Rows from block 3 of the image encoder of a small image captioner, named by matrix and row number. Rows with one number within an expert belong to one neuron, the router's apart. Each number is 50 + 15 x the weight over its row's rms, rounded and kept within 0 to 99. All counts start at 0.
After each expert's rows are labels from the 100 images, of 14976, where the router gives the expert most weight on average: "responds to" is what is common among them; "patch colour" is the nearest of a few named colours to the mean colour under the peak. Only what is clearly more common there than usual is listed. The data: made-up road signs on poles.
# router: router (encoder.blocks.3.mlp.router.weight, 32x160), inputs 0-79
# up: expert up (encoder.blocks.3.mlp.up, 32x80x160), inputs 0-79
# down: expert down (encoder.blocks.3.mlp.down, 32x160x80, transposed), outputs 0-79

# expert 15
router.15:45 27 39 81 31 56 43 67 60 48 44 83 67 66 27 33 76 64 44 61 44 58 49 54 45 72 58 15 45 64 32 40 65 53 56 73 64 44 26 34 50 23 34 70 45 42 76 40 68 47 46 48 67 44 43 41 46 47 66 58 48 30 60 57 57 58 33 74 99 50 30 61 69 54 34 55 58 64 45 32
up.0:51 50 70 52 45 50 33 30 31 50 69 50 50 54 50 62 50 49 54 37 33 43 50 50 50 67 50 63 38 50 50 91 55 50 69 51 44 50 37 50 29 57 63 46 61 50 21 24 50 70 50 50 25 50 50 70 50 50 63 56 50 62 46 37 50 47 50 50 50 50 31 50 84 50 99 50 50 50 50 37
down.0:51 50 39 30 23 50 38 50 50 80 52 34 50 46 75 36 67 50 42 17 66 50 62 33 82 27 11 48 42 32 50 90 35 14 50 58 39 58 50 71 64 61 73 46 60 41 54 50 38 50 50 27 64 50 50 30 42 50 50 59 50 60 50 61 38 21 77 32 25 66 50 15 74 58 49 61 50 49 32 49
up.1:50 57 55 33 50 08 67 50 50 50 55 79 50 41 50 50 56 41 50 50 86 50 50 50 50 50 50 29 63 50 40 55 69 77 50 33 58 50 64 50 60 50 50 59 50 58 50 25 50 50 27 29 64 50 50 50 50 72 50 38 50 50 58 34 65 71 24 50 50 50 50 50 33 50 83 52 50 50 70 18
down.1:50 50 50 50 59 50 50 66 61 50 50 50 50 50 50 50 22 50 50 27 50 50 43 50 50 50 48 50 28 50 65 79 63 40 49 22 50 50 50 53 50 39 70 50 50 89 67 50 50 50 50 50 50 42 50 50 50 53 50 46 24 50 50 50 50 49 50 50 66 79 50 47 71 36 06 17 26 54 50 50
up.2:50 50 37 44 23 37 61 74 50 34 50 50 50 50 50 46 50 50 50 32 99 54 40 52 50 20 61 14 78 19 25 50 76 60 58 33 50 61 50 50 50 57 50 67 50 50 73 50 50 50 50 50 50 50 52 42 11 50 50 38 50 50 50 50 38 50 19 50 72 50 50 50 50 58 52 57 38 64 50 17
down.2:20 36 78 50 54 31 50 47 50 50 66 50 50 83 46 50 32 50 42 36 50 19 34 46 62 50 40 62 18 48 50 99 41 50 73 50 50 57 65 50 50 50 80 50 50 73 50 50 41 49 79 50 50 59 56 50 50 38 50 50 50 75 50 55 50 30 84 50 30 51 15 42 50 50 51 52 48 50 50 50
up.3:55 50 50 50 50 50 50 39 50 50 76 45 50 41 50 50 50 55 50 38 50 50 36 50 91 08 51 50 50 14 50 50 41 68 60 50 50 50 50 60 53 50 89 50 50 80 33 50 50 50 53 24 63 43 46 50 50 50 50 37 63 43 50 29 50 50 20 50 50 50 50 50 50 36 99 60 50 50 55 09
down.3:50 50 66 50 84 72 50 50 74 50 66 50 50 50 57 50 50 39 50 25 50 62 50 77 53 50 53 50 45 50 61 61 50 56 47 31 50 42 50 50 50 28 61 50 50 50 50 71 50 50 39 64 36 50 62 50 50 50 50 50 24 50 50 50 54 48 67 50 16 50 44 54 50 50 50 50 50 50 50 62
responds to: teal face; red rim
patch colour: green

# expert 5
router.5:41 13 42 45 29 42 13 69 62 23 52 71 53 49 27 43 67 50 48 63 43 72 44 40 55 34 63 28 36 67 46 65 31 51 38 53 56 30 14 36 56 39 39 71 29 64 82 47 80 63 69 45 73 42 45 66 49 47 63 61 51 22 49 45 78 62 21 76 77 37 33 68 77 45 23 59 77 67 42 60
up.0:32 50 50 50 81 84 50 50 50 50 50 78 94 50 50 50 50 56 38 50 36 50 61 57 50 50 50 32 50 50 58 50 82 50 21 50 50 50 50 78 46 48 50 50 85 25 50 50 50 26 50 50 50 50 50 50 50 50 50 63 50 50 44 50 50 24 48 50 50 76 50 58 15 50 50 50 50 50 50 50
down.0:19 84 50 81 45 00 76 50 21 42 50 56 50 55 50 23 50 50 59 50 71 50 75 41 50 50 50 50 85 50 50 50 74 50 31 50 64 50 50 50 50 50 50 50 50 50 50 17 40 54 50 82 50 50 50 37 50 42 50 47 50 38 50 50 50 50 50 14 50 50 50 52 50 61 50 40 50 50 19 50
up.1:53 45 50 50 41 57 31 58 50 50 64 50 43 50 65 49 48 50 86 50 23 72 40 50 50 45 45 84 45 72 50 51 16 50 50 63 67 29 50 50 52 50 57 62 34 53 47 50 56 50 78 50 53 50 41 72 51 47 71 57 50 50 50 34 56 50 77 36 50 39 32 65 54 32 70 69 72 58 50 75
down.1:50 34 50 50 50 35 31 34 76 72 32 31 15 47 50 66 50 50 50 54 50 36 50 50 47 50 50 88 50 57 75 75 37 50 34 50 29 50 50 75 50 67 99 31 25 43 50 50 43 50 62 27 50 79 77 64 54 71 37 50 50 70 33 50 50 21 79 26 50 50 50 50 50 40 50 20 17 40 50 50
up.2:39 53 45 45 50 50 50 50 81 72 50 50 50 51 00 29 48 72 18 50 40 58 53 50 50 50 63 03 63 50 50 87 60 29 69 72 44 50 50 50 50 50 50 50 75 50 50 55 44 50 82 50 50 33 19 50 57 07 50 50 50 50 39 50 50 50 50 95 52 35 50 52 50 38 72 44 50 50 33 36
down.2:67 54 77 50 50 64 50 52 50 50 50 46 26 59 79 50 50 10 39 61 50 19 50 50 50 50 41 99 69 40 59 86 50 50 50 50 76 62 50 63 50 50 55 50 50 50 50 50 42 51 49 50 42 51 50 50 84 39 38 81 40 50 50 65 62 20 50 36 50 58 50 50 50 65 50 29 63 31 50 29
up.3:43 50 38 47 50 76 50 50 64 50 50 50 99 50 39 50 50 50 29 52 25 50 74 50 47 50 42 31 79 56 50 37 55 50 39 55 18 43 50 50 30 50 50 51 50 40 50 50 50 18 29 50 37 50 50 50 50 49 50 50 50 50 32 50 50 50 47 50 46 83 50 52 26 50 38 52 50 31 50 72
down.3:50 68 68 50 79 31 71 32 50 72 50 59 50 55 45 50 50 38 50 50 50 10 85 50 52 50 45 50 49 39 50 50 50 51 58 25 60 76 75 87 52 87 50 35 50 07 35 42 10 50 29 50 50 40 50 50 50 50 50 65 50 60 50 50 50 34 50 50 40 50 70 50 52 50 32 37 50 40 50 40
responds to: green face
patch colour: green

# expert 0
router.0:53 68 30 36 46 28 46 50 30 48 55 33 33 71 24 55 65 66 75 71 66 30 41 30 56 32 55 59 54 29 34 37 21 57 69 66 63 62 67 74 65 36 69 66 69 37 43 48 28 74 58 28 64 50 32 48 44 29 63 55 45 42 51 48 41 37 61 44 54 41 58 55 52 65 72 46 55 36 40 25
up.0:69 24 58 50 50 50 50 50 46 16 50 33 39 50 50 57 50 09 50 50 35 53 27 50 62 34 62 50 19 50 50 50 46 77 55 26 50 58 47 00 58 50 50 61 50 50 50 42 50 50 39 50 41 50 50 81 56 50 50 29 31 52 50 50 50 89 50 50 13 50 68 37 50 50 50 82 50 35 73 50
down.0:50 18 50 73 64 50 50 50 50 50 50 74 50 00 50 50 15 50 42 50 50 50 50 50 30 75 50 50 40 44 69 62 65 43 50 50 50 50 14 50 28 91 50 63 78 50 50 48 54 76 50 50 50 77 50 46 50 50 50 60 54 50 50 22 62 35 50 50 74 50 79 50 74 21 50 52 50 59 50 50
up.1:50 24 54 50 41 50 15 50 50 50 50 50 50 20 61 99 50 50 46 50 50 50 50 50 50 50 50 50 50 50 68 50 06 17 24 42 50 50 34 67 50 49 50 66 50 50 50 50 34 68 50 50 54 50 50 90 87 50 50 50 50 83 50 42 50 30 50 50 50 48 52 50 50 42 50 50 50 50 56 70
down.1:50 91 50 78 50 40 50 52 50 50 50 50 50 77 50 50 50 73 50 65 75 50 50 50 50 50 50 50 70 50 50 50 88 32 50 50 20 50 50 50 50 50 50 35 34 79 50 17 50 24 44 99 50 50 50 18 18 50 50 50 50 05 15 35 50 50 50 50 50 50 50 55 50 50 50 31 73 76 50 25
up.2:35 81 50 69 50 88 93 50 50 50 72 61 85 50 85 69 50 39 54 20 27 57 72 68 50 50 50 66 76 50 50 25 79 61 50 27 50 72 81 41 36 54 33 52 59 40 19 33 50 22 50 67 23 33 50 50 46 50 50 50 49 64 50 50 50 50 50 50 50 91 50 33 71 50 75 55 44 44 50 39
down.2:50 50 60 32 66 69 26 50 50 52 50 51 50 50 27 79 67 32 13 50 19 40 50 62 51 50 56 50 50 50 50 54 25 69 50 44 58 39 50 29 50 50 50 71 87 50 50 75 21 61 80 50 50 50 50 72 86 29 50 50 44 64 50 50 39 66 50 71 50 50 60 28 85 50 50 62 50 14 66 50
up.3:40 68 50 50 31 74 64 60 62 56 73 50 76 44 50 50 50 50 34 32 07 50 66 57 59 44 30 50 72 50 50 38 77 54 13 50 56 45 50 40 46 50 33 49 39 44 12 50 50 17 50 84 50 40 50 50 69 50 50 66 50 50 31 59 39 50 50 50 28 86 50 50 50 50 64 66 50 46 50 65
down.3:23 59 50 54 50 60 50 32 50 50 55 75 74 58 35 50 50 50 21 50 24 50 60 50 50 55 50 41 74 50 50 62 50 50 50 60 50 59 50 50 53 59 34 50 98 19 31 82 14 50 50 50 33 50 37 50 99 35 59 50 50 50 50 50 50 40 46 66 68 50 77 50 50 65 50 50 50 31 50 34
responds to: brown face; grey face
patch colour: brown

# expert 17
router.17:65 27 47 64 28 66 54 66 61 59 50 75 80 50 51 41 74 49 40 42 60 62 76 66 55 65 49 15 55 54 35 75 59 52 37 49 67 29 18 54 32 24 49 65 62 41 48 38 66 42 66 36 58 27 54 41 40 29 43 63 50 38 53 69 41 59 26 62 87 66 30 40 98 70 51 67 54 51 34 44
up.0:50 50 50 50 50 85 50 50 78 50 58 34 63 17 70 50 50 50 50 50 66 50 50 50 63 36 50 45 50 66 50 71 50 50 50 21 50 45 50 81 50 50 96 50 81 69 04 50 50 26 50 50 50 50 50 52 35 53 50 36 50 58 50 50 50 50 50 50 79 50 32 50 93 69 50 50 44 73 50 50
down.0:78 42 44 50 50 32 50 50 50 14 50 54 50 27 58 50 42 50 20 67 40 50 33 50 71 50 49 20 50 41 50 50 50 80 66 53 50 50 50 50 50 75 31 50 65 99 50 50 50 50 62 50 50 53 50 43 34 14 50 50 50 50 50 50 50 72 52 50 50 63 50 50 50 50 77 74 50 50 50 50
up.1:23 77 51 50 82 47 71 00 50 51 51 50 50 50 50 40 50 50 23 50 50 50 59 37 23 81 50 35 50 21 94 50 92 50 63 50 50 56 50 56 50 65 50 50 50 50 50 48 26 50 50 88 19 47 50 50 45 48 50 70 70 50 20 29 49 26 50 50 57 50 50 50 50 41 50 50 50 50 50 32
down.1:50 50 50 53 50 45 21 22 50 50 42 50 50 50 47 93 46 50 62 39 49 50 50 50 19 50 72 97 50 63 50 74 27 70 20 50 50 50 50 58 50 50 50 45 50 24 50 50 50 43 50 39 50 50 50 79 74 50 26 74 50 68 50 50 49 50 50 50 50 50 50 50 50 50 50 50 00 50 50 86
up.2:55 50 82 50 78 20 85 14 43 50 66 50 45 50 50 50 50 50 44 33 50 50 50 50 50 50 50 50 50 50 50 50 50 50 69 50 32 50 50 94 25 50 64 43 39 50 37 00 59 63 50 31 50 49 53 39 50 64 52 50 74 62 50 50 54 50 24 50 50 41 50 28 33 50 52 22 58 50 48 31
down.2:50 43 64 58 80 31 50 50 50 50 50 50 50 50 30 68 84 35 85 60 26 08 50 33 50 54 50 50 50 59 60 18 50 52 23 35 64 78 78 50 67 48 58 50 50 02 47 50 36 50 74 18 50 50 37 79 50 55 65 50 34 50 50 50 52 50 62 35 56 25 68 80 50 50 50 49 50 50 50 50
up.3:50 46 52 50 38 50 80 50 54 50 54 50 63 48 57 31 71 47 50 27 50 50 74 53 50 50 50 50 68 46 50 93 50 50 50 50 50 50 21 88 36 37 72 46 70 46 17 35 46 50 50 14 50 50 50 50 62 35 50 50 51 59 53 50 27 29 50 32 51 50 46 19 85 50 65 70 53 50 50 31
down.3:50 36 38 50 50 29 50 72 23 12 50 50 50 50 41 50 50 50 39 50 50 50 50 50 71 44 50 34 50 50 25 50 50 80 74 44 37 52 50 50 52 50 12 83 58 99 25 50 50 50 50 50 67 50 44 50 50 50 72 50 50 50 50 50 50 81 59 50 50 50 51 50 50 09 63 50 81 62 50 50
responds to: blue face
patch colour: blue

# expert 14
router.14:37 45 72 31 24 50 29 41 48 66 43 46 62 58 52 75 65 40 56 50 47 35 63 66 32 42 73 41 73 53 44 63 45 49 37 56 68 33 45 68 45 45 65 55 64 33 61 37 41 42 66 32 55 39 53 76 23 50 27 54 44 51 52 60 37 45 19 45 59 61 29 58 86 61 33 39 31 32 53 63
up.0:27 50 50 85 68 33 27 36 32 50 36 55 14 50 50 50 50 50 53 50 50 45 42 30 33 50 62 78 44 42 68 50 39 50 45 59 69 70 50 50 64 59 53 50 50 34 61 57 41 78 50 43 50 89 37 51 83 67 62 74 50 49 40 37 50 37 49 50 50 21 86 75 13 50 50 33 50 44 65 44
down.0:50 40 22 64 84 62 50 50 68 50 50 71 50 50 50 22 50 76 39 73 53 81 54 29 47 63 53 50 50 50 51 30 44 38 24 69 71 36 32 50 56 41 41 50 43 50 69 73 62 66 50 60 69 50 37 42 77 23 68 79 68 34 50 37 73 45 50 79 67 29 70 55 34 69 33 51 50 68 36 50
up.1:50 30 50 50 50 50 17 50 20 50 50 50 30 04 50 41 27 50 50 50 50 50 14 41 50 50 50 95 50 50 83 50 50 50 61 14 64 71 78 50 56 99 50 50 47 50 50 50 50 50 50 50 50 99 50 50 46 50 50 50 50 64 50 33 56 47 50 31 40 36 50 50 50 50 50 26 50 46 50 56
down.1:50 50 23 47 54 47 50 50 64 50 31 50 50 65 64 50 50 78 50 58 50 69 93 21 71 50 50 50 42 46 50 28 50 28 30 68 77 60 46 39 84 50 50 60 42 32 50 68 36 50 50 50 74 50 50 37 71 50 78 80 70 50 50 50 50 24 50 50 50 50 50 27 28 76 50 51 50 50 50 64
up.2:50 42 44 97 50 50 33 50 50 50 50 50 50 50 39 39 50 71 19 50 18 66 50 35 42 75 50 52 50 50 75 50 50 38 67 90 69 50 50 30 73 44 22 45 50 33 50 50 50 77 36 79 50 62 45 34 75 38 76 64 50 50 50 37 53 36 50 50 50 50 85 65 83 50 33 32 53 50 50 27
down.2:50 50 50 70 84 50 56 50 58 80 50 49 50 19 70 38 04 50 50 50 50 50 50 50 50 50 50 95 50 50 41 50 50 32 37 50 50 50 50 59 50 50 50 36 34 50 43 53 50 50 59 50 28 89 50 50 86 50 50 50 50 50 48 32 50 29 50 30 53 14 50 50 29 50 50 50 50 50 68 39
up.3:51 50 84 26 79 50 50 50 50 50 44 26 50 50 97 60 50 50 50 56 50 50 50 18 68 50 50 50 54 50 50 50 11 50 50 36 50 50 57 72 50 50 76 50 46 50 50 50 50 50 50 50 73 50 50 58 50 93 50 50 50 53 24 50 50 50 52 61 50 21 77 80 38 50 50 16 50 50 44 50
down.3:50 50 50 57 78 50 50 50 50 50 50 50 91 50 61 50 50 50 50 50 16 50 70 37 76 50 27 50 50 50 50 50 50 46 50 31 50 50 65 69 50 50 06 86 50 44 50 57 50 50 50 50 66 50 50 50 50 33 79 50 50 50 50 66 50 50 50 50 51 70 50 50 50 50 50 50 50 50 50 50
responds to: purple face
patch colour: purple

# expert 7
router.7:46 29 25 72 41 66 30 65 79 51 34 36 50 39 41 24 36 63 12 39 68 69 36 34 61 60 34 38 60 55 42 64 63 34 38 58 33 52 32 46 40 43 53 51 33 55 86 54 70 32 61 31 77 66 55 29 67 61 36 61 56 42 47 40 71 46 67 67 62 41 47 54 73 42 15 28 38 75 42 28
up.0:80 50 50 19 50 33 00 50 50 00 50 30 23 77 50 72 65 54 15 50 50 50 21 50 50 50 50 26 50 52 38 50 51 60 47 55 75 50 50 32 50 50 53 50 45 50 50 50 65 50 50 50 50 50 50 71 50 50 50 41 50 50 50 41 50 50 50 50 81 32 56 70 84 50 50 50 44 50 50 37
down.0:63 50 50 50 50 65 75 50 30 38 50 50 50 63 50 64 50 45 66 71 50 29 50 43 50 50 55 11 50 47 27 00 50 65 59 50 64 82 50 50 66 50 29 50 79 68 26 50 31 50 52 50 50 20 31 50 50 38 64 50 50 50 79 71 50 50 46 56 60 60 48 24 50 83 50 49 74 50 48 38
up.1:50 50 50 56 50 59 50 50 50 50 50 50 50 50 99 50 30 50 91 50 63 50 50 50 50 50 32 70 36 50 50 50 50 50 50 57 50 50 91 50 65 48 76 45 50 50 50 50 50 50 50 50 50 66 67 36 28 36 50 50 37 50 55 27 50 27 50 38 50 50 60 50 50 76 50 30 70 50 37 50
down.1:50 28 30 50 50 90 18 77 77 50 50 50 50 50 14 50 39 74 50 50 50 92 50 50 36 77 50 50 47 50 40 02 50 37 50 50 52 50 23 32 50 50 50 50 61 69 94 50 50 56 50 87 50 47 58 50 50 50 50 89 50 50 50 50 50 50 36 50 50 36 50 50 87 50 25 50 50 46 50 50
up.2:50 50 50 00 21 45 20 50 50 50 32 50 50 66 50 50 67 43 16 50 50 00 37 50 50 50 50 00 50 50 50 50 50 63 86 50 50 50 50 62 60 50 50 50 62 57 50 50 50 33 50 29 50 44 50 60 50 39 43 50 49 50 50 50 50 60 50 50 50 38 50 39 50 50 00 88 50 50 50 50
down.2:28 44 50 50 00 27 54 50 39 50 50 50 50 50 79 50 50 50 97 50 32 50 27 49 50 38 50 58 65 32 58 08 50 50 79 50 50 50 67 65 38 50 50 50 50 50 17 22 50 50 50 50 50 50 43 50 38 50 76 12 29 50 62 41 50 28 53 50 50 57 56 50 43 14 50 50 50 92 50 50
up.3:66 35 38 93 50 50 50 50 44 58 29 50 65 50 64 44 28 50 50 50 50 57 37 42 50 81 35 71 50 36 50 46 88 50 50 50 56 74 50 50 40 91 53 50 50 50 50 61 50 37 24 50 50 50 50 23 50 67 50 50 50 50 50 17 74 50 87 50 50 50 50 50 59 50 62 50 50 68 63 50
down.3:50 41 50 46 50 50 50 50 50 50 44 68 60 54 46 50 50 78 17 50 50 50 50 50 47 50 50 12 50 49 41 80 68 50 50 99 50 50 27 50 56 50 50 48 50 50 61 42 50 50 43 50 68 50 24 50 45 17 52 86 50 50 66 76 50 24 05 64 50 50 50 38 65 50 50 50 46 50 50 44
responds to: green rim; green face; black face
patch colour: green

# expert 26
router.26:59 85 61 53 24 64 74 58 50 51 75 62 67 22 50 64 16 36 50 50 38 33 49 53 46 54 48 52 53 43 58 20 68 59 53 28 32 71 68 46 26 58 39 40 77 52 24 40 37 50 34 45 29 55 40 59 42 66 59 46 44 64 61 40 54 69 53 38 50 53 66 36 74 27 77 67 48 66 75 32
up.0:50 62 42 47 17 57 50 50 40 31 61 66 70 61 00 60 61 50 50 50 38 45 50 59 50 46 70 23 50 50 44 00 50 71 68 50 37 57 52 21 50 50 32 71 63 50 31 50 43 50 52 67 48 25 34 74 50 16 59 46 37 50 50 58 50 93 35 79 74 60 59 44 50 50 57 68 50 37 53 35
down.0:71 50 50 38 66 43 61 50 50 14 39 50 41 73 35 74 58 35 31 64 69 50 66 50 40 35 55 50 45 60 50 08 32 50 47 50 50 50 54 33 66 47 29 56 50 50 42 41 50 38 44 91 61 25 57 62 27 50 46 50 64 50 50 63 58 83 26 61 50 59 50 58 50 50 34 33 50 50 50 65
up.1:32 50 50 72 90 19 50 15 50 59 50 24 43 50 87 50 27 37 50 50 50 50 50 36 50 50 50 50 61 50 66 96 50 50 25 50 50 50 50 78 63 72 50 16 61 50 61 50 50 50 38 50 50 50 50 50 96 50 50 50 50 50 50 50 50 16 50 50 14 50 63 50 93 58 50 50 20 24 50 50
down.1:56 22 50 53 50 67 50 50 45 50 67 50 50 28 50 56 50 50 50 50 39 39 50 45 50 50 63 50 50 37 49 92 50 50 56 50 50 50 06 42 40 50 50 37 79 50 50 57 50 50 50 50 36 72 24 50 95 42 50 50 50 50 50 50 50 50 50 77 50 50 90 50 50 50 50 50 50 60 60 00
up.2:41 50 34 50 53 61 28 50 50 56 49 99 65 81 05 50 50 68 32 37 37 52 50 50 54 50 50 50 50 50 42 50 50 56 50 50 53 53 50 68 43 50 50 50 73 50 48 69 31 50 57 50 50 48 50 50 98 05 79 83 49 50 50 61 36 63 50 50 50 51 50 13 50 69 47 66 63 37 58 37
down.2:19 50 50 49 55 23 50 50 50 41 29 50 34 50 37 33 50 50 19 39 95 43 46 47 50 57 39 58 55 50 99 50 37 18 61 50 12 52 50 54 72 50 50 00 30 59 58 33 67 50 50 50 47 50 50 50 32 50 50 50 56 50 63 50 51 33 50 50 50 50 48 50 50 50 46 25 50 50 50 38
up.3:50 89 50 50 70 73 76 50 50 75 72 63 58 66 85 50 50 46 50 50 50 50 83 50 50 58 50 42 46 50 50 81 50 50 50 50 50 42 30 50 16 09 38 24 50 73 50 50 54 50 89 71 50 25 50 50 50 50 52 50 68 50 52 51 50 50 45 38 50 50 50 11 50 56 50 50 50 50 44 50
down.3:78 26 30 50 77 64 19 49 66 19 50 37 50 37 26 65 50 45 50 50 41 79 50 26 50 50 50 50 30 50 46 50 50 67 43 50 50 48 50 21 73 67 50 50 50 50 50 92 50 50 50 99 50 57 22 61 50 50 50 50 50 50 50 50 69 64 50 89 20 38 50 01 50 50 41 88 96 28 50 68
responds to: orange face; grey rim
patch colour: orange

# expert 30
router.30:54 41 36 39 41 45 25 55 48 55 29 23 30 53 63 39 33 58 65 54 41 59 51 32 56 50 46 78 38 62 41 62 26 37 07 63 27 43 58 55 63 37 62 40 31 55 74 58 53 51 70 53 71 74 53 53 66 56 61 67 61 34 36 61 59 42 71 31 42 31 45 39 42 62 20 34 60 59 43 76
up.0:50 50 89 50 75 50 50 39 50 50 50 50 50 50 50 59 50 34 18 51 36 42 50 70 24 50 50 50 44 50 50 50 78 50 50 50 50 31 50 50 50 74 49 50 64 50 51 50 55 50 50 50 00 50 78 50 61 50 50 50 50 73 50 40 50 50 50 50 45 50 56 50 66 50 40 50 50 50 73 68
down.0:44 50 50 16 50 50 50 50 39 69 50 50 38 72 50 50 50 50 50 50 15 22 82 50 50 50 47 68 50 50 37 39 50 50 47 50 63 72 50 67 50 50 45 70 85 11 28 76 00 72 63 77 71 50 50 50 50 33 50 50 50 50 50 50 35 50 50 50 50 50 79 50 36 50 50 50 50 50 50 72
up.1:50 50 50 50 50 50 50 50 41 40 50 75 50 50 19 50 50 55 20 50 50 50 50 64 39 50 50 50 50 50 50 42 50 59 78 55 50 37 50 50 26 82 36 47 50 50 42 74 50 65 50 73 27 45 35 50 63 50 50 39 50 50 50 50 68 50 32 99 50 50 50 76 19 19 62 50 50 40 45 33
down.1:50 50 43 50 50 57 50 50 38 90 50 23 50 50 50 54 50 50 50 11 25 28 50 29 50 50 50 75 73 50 00 63 50 50 50 26 50 85 50 50 69 50 50 54 50 26 50 59 50 50 50 50 62 45 57 42 53 50 50 40 33 50 23 50 50 50 50 10 50 50 50 50 50 79 50 66 50 50 50 44
up.2:57 50 50 81 50 50 50 51 53 50 50 50 67 50 50 50 50 50 26 39 50 50 50 50 38 71 55 50 65 78 50 50 93 50 46 23 50 50 50 50 50 99 50 37 50 80 44 50 50 19 26 57 01 50 50 50 50 50 50 30 58 72 77 50 50 50 41 50 47 50 50 50 50 50 50 42 50 50 80 50
down.2:50 50 50 50 78 50 50 50 50 86 50 50 50 50 50 50 11 65 71 50 50 50 50 50 98 50 50 50 25 50 19 50 10 50 48 50 50 72 50 50 50 50 58 53 50 50 50 81 50 50 70 81 50 50 43 50 73 50 88 50 54 50 27 50 48 08 50 50 50 50 42 50 50 50 35 58 81 50 50 50
up.3:69 52 50 56 31 50 50 50 50 29 59 50 49 22 50 50 38 30 55 50 41 50 16 52 39 50 61 50 41 50 50 50 50 53 38 23 27 50 41 22 27 50 50 67 50 67 44 38 71 34 50 50 38 50 50 63 50 90 35 21 59 50 43 26 50 61 50 50 68 50 64 91 45 09 63 49 60 50 63 38
down.3:50 50 48 38 52 41 50 50 55 18 50 56 08 50 50 51 50 50 50 50 50 70 35 50 49 50 50 50 50 44 50 50 46 27 63 93 28 50 50 50 70 61 74 21 44 52 99 50 50 50 43 36 68 78 30 50 39 71 42 50 78 50 74 50 76 50 50 50 50 02 50 81 07 50 50 43 50 50 50 55
responds to: white face; grey rim
patch colour: white